Weights of a small image embedding model.
Model: activation relu, depths [3, 4, 6, 3], widths [64, 128, 256, 512].
Training: 7600 steps, batches of 192.
Data: trained on simulated stained blood smears, 15.0 epochs.
Rows from block 6 of a small image embedding model, named by matrix and row number. Rows with one number belong to one channel. Each number is 200 + 30 x the weight over its row's rms, rounded and kept within 0 to 999. All counts start at 0.
Before each channel's rows are labels from the 100 images, of 14976, where the channel reaches its highest value: "top examples" is what is common among them. Only what is clearly more common there than usual is listed. The data: simulated stained blood smears. In brackets: how many of the 100.
# convs0: first 3x3 conv (model.blocks.6.convs.0.weight, 128x128x3x3, each kernel summed), inputs 86-127
# convs1: second 3x3 conv (model.blocks.6.convs.1.weight, 128x128x3x3, transposed, each kernel summed), outputs 86-127

top examples: round nucleus (100)
convs0.20,251,167,189,202,207,192,151,207,200,235,151,205,220,253,166,205,164,227,206,181,243,182,244,216,178,196,176,160,232,215,181,208,230,221,171,286,170,206,191,147,201,164
convs1.20,219,147,202,155,179,204,192,127,259,206,196,164,186,216,223,188,186,182,202,195,187,183,171,202,185,208,225,182,160,198,231,164,254,241,175,183,199,218,214,162,221,168

top examples: round nucleus (100)
convs0.25,204,198,142,197,166,190,258,270,244,246,180,172,194,216,156,212,211,191,201,224,186,219,222,205,166,199,207,186,201,159,183,202,196,178,220,185,206,168,220,220,187,213
convs1.25,201,180,204,197,258,202,210,162,204,157,189,194,177,177,165,213,196,224,246,162,233,168,186,229,221,206,179,179,172,212,192,231,176,220,234,242,191,225,176,201,151,210

top examples: band-shaped nucleus (100)
convs0.56,211,248,154,191,135,201,183,214,172,223,200,176,157,193,203,214,179,175,173,233,193,151,186,167,216,184,196,188,210,189,216,212,197,231,178,169,202,209,127,206,170,162
convs1.56,200,203,234,210,253,240,192,190,187,184,164,164,212,197,154,224,220,215,190,216,232,186,158,234,191,244,201,160,233,197,188,175,174,129,245,230,210,198,210,220,179,200

top examples: round nucleus (65)
convs0.122,204,154,183,163,159,199,256,268,178,243,193,130,204,226,124,197,191,188,198,216,167,195,208,187,180,171,186,185,189,196,217,181,174,196,198,188,179,184,226,264,205,205
convs1.122,204,185,241,208,245,201,167,154,223,156,193,180,216,200,158,219,213,199,225,208,250,170,197,222,178,236,236,225,202,184,188,204,160,118,209,220,208,239,178,179,157,209

top examples: round nucleus (100)
convs0.98,267,191,194,221,207,220,161,182,204,218,192,167,223,245,192,242,214,263,213,170,213,205,187,228,215,185,158,218,174,238,218,187,198,208,172,210,221,202,193,162,214,172
convs1.98,262,156,194,187,223,182,218,189,237,210,165,202,175,214,223,166,224,200,160,225,206,173,178,185,204,221,169,169,194,207,203,162,232,238,233,134,191,245,214,177,196,237

top examples: round nucleus (92)
convs0.33,256,237,197,196,227,200,233,182,179,201,219,183,199,216,159,240,205,167,182,223,206,168,158,233,136,210,229,217,220,172,154,190,142,147,190,178,209,227,168,221,130,209
convs1.33,218,128,134,239,153,233,230,165,193,173,226,244,195,221,147,233,211,205,136,202,178,193,197,195,201,207,211,171,213,223,184,172,206,155,131,227,201,214,128,200,170,244

top examples: round nucleus (98)
convs0.104,206,236,188,209,226,178,220,201,204,202,256,178,237,272,174,196,214,213,210,212,209,196,194,174,188,234,221,163,189,173,262,229,248,269,173,152,250,199,244,204,261,199
convs1.104,156,187,131,194,209,201,164,135,217,153,144,183,190,241,215,225,213,178,201,188,194,143,211,204,183,216,165,182,182,224,247,186,208,237,176,214,159,175,229,179,150,186

top examples: band-shaped nucleus (100)
convs0.76,222,206,142,218,165,128,186,231,134,170,233,245,179,165,187,205,227,183,237,216,158,225,242,123,193,209,179,212,235,117,153,154,202,161,156,200,221,194,160,223,179,218
convs1.76,147,208,237,207,260,252,240,224,227,208,198,180,188,221,131,206,219,165,199,221,224,191,169,281,197,193,205,179,156,258,204,205,198,234,236,171,223,207,191,153,170,232

top examples: band-shaped nucleus (69)
convs0.72,246,192,239,261,218,174,219,223,170,276,213,180,236,211,185,210,164,216,198,191,188,190,174,158,175,157,175,179,222,169,165,178,184,204,147,165,209,231,189,216,188,193
convs1.72,178,219,189,181,256,211,199,200,205,127,177,191,157,240,137,172,230,189,161,195,174,202,197,264,169,201,231,202,197,179,205,188,202,174,202,230,204,207,186,142,124,228

top examples: band-shaped nucleus (100)
convs0.53,236,183,233,217,146,169,220,186,233,241,137,198,193,150,202,185,229,201,174,195,195,198,212,165,225,195,229,157,143,168,176,221,222,206,208,177,219,223,147,182,207,213
convs1.53,222,181,170,155,205,216,219,210,141,211,237,149,209,250,150,198,205,214,153,239,224,171,210,192,233,163,210,217,171,193,157,167,150,181,167,212,207,173,211,198,169,180

top examples: band-shaped nucleus (96)
convs0.101,267,185,187,234,214,177,199,190,224,158,183,254,228,170,206,172,236,180,115,204,262,255,226,171,249,172,201,153,182,189,190,227,244,208,201,202,211,239,185,167,270,249
convs1.101,172,208,183,168,184,160,214,193,187,225,173,187,211,184,225,172,193,204,184,237,215,231,158,233,187,182,180,224,221,218,207,182,157,230,158,168,213,204,220,185,264,161

top examples: band-shaped nucleus (100)
convs0.85,167,212,202,188,173,214,166,184,207,166,215,245,244,225,270,245,230,209,218,153,243,205,202,259,222,164,261,185,159,225,212,183,204,181,161,138,245,279,235,212,209,253
convs1.85,243,181,215,206,147,149,245,171,202,143,192,134,210,222,224,176,210,192,183,200,258,213,204,211,203,172,169,183,222,201,210,124,223,212,155,230,225,196,229,214,242,185

top examples: round nucleus (100)
convs0.80,182,184,193,183,210,170,225,253,171,191,198,177,202,222,175,190,112,212,201,189,203,171,177,231,206,187,240,189,160,160,148,202,206,195,191,141,198,180,176,224,178,196
convs1.80,198,240,201,215,201,219,204,197,152,202,144,173,183,186,162,210,218,218,147,233,232,133,176,215,217,198,188,174,203,178,220,197,167,171,233,251,173,231,172,178,129,224

top examples: two lobes with orange grains (89)
convs0.97,209,228,164,143,209,216,212,232,183,175,185,170,197,172,202,235,214,209,169,246,243,199,198,211,206,141,238,139,205,206,225,195,177,200,217,185,214,234,202,280,177,216
convs1.97,254,179,260,253,215,230,216,178,181,205,184,200,169,213,158,197,186,221,235,222,222,193,150,197,247,259,223,200,213,143,226,219,142,158,169,231,242,249,204,227,161,221

top examples: band-shaped nucleus (50); round nucleus (50)
convs0.16,176,193,277,153,235,234,170,242,211,250,192,243,202,217,193,179,154,208,217,231,191,195,234,242,176,183,180,252,225,197,169,180,153,208,211,135,163,168,210,211,202,217
convs1.16,209,177,198,205,151,210,250,157,202,212,198,192,223,214,180,197,232,228,242,224,195,141,223,121,242,208,236,208,225,226,139,203,194,155,191,181,200,190,235,190,196,182

top examples: band-shaped nucleus (100)
convs0.96,170,228,192,182,202,162,179,238,209,210,204,235,216,194,201,231,150,206,229,209,214,223,244,197,236,270,259,188,218,223,129,178,170,143,139,244,228,152,199,237,279,190
convs1.96,222,224,213,201,240,210,203,207,227,197,182,179,241,247,233,160,211,162,207,153,243,186,203,242,202,218,193,203,225,223,158,236,247,196,192,214,192,135,238,129,323,192

top examples: band-shaped nucleus (100)
convs0.112,154,183,166,230,155,152,226,199,179,186,196,227,195,210,137,177,157,178,152,180,176,272,230,224,220,161,223,188,178,185,179,240,202,195,210,173,209,195,162,213,234,199
convs1.112,224,178,228,206,271,235,198,197,178,148,189,158,218,179,131,204,237,225,204,243,201,145,202,224,179,215,190,180,202,231,188,191,173,154,253,191,227,207,199,198,122,203

top examples: round nucleus (97)
convs0.23,230,181,191,180,193,167,177,167,232,168,200,212,159,245,222,184,163,199,196,185,161,159,195,239,223,190,213,182,201,188,262,201,245,231,155,195,197,192,202,151,197,170
convs1.23,123,170,194,148,180,185,187,182,236,194,187,204,143,200,214,162,239,210,236,230,240,162,193,162,174,235,173,183,165,199,213,178,242,246,187,154,211,187,209,158,173,195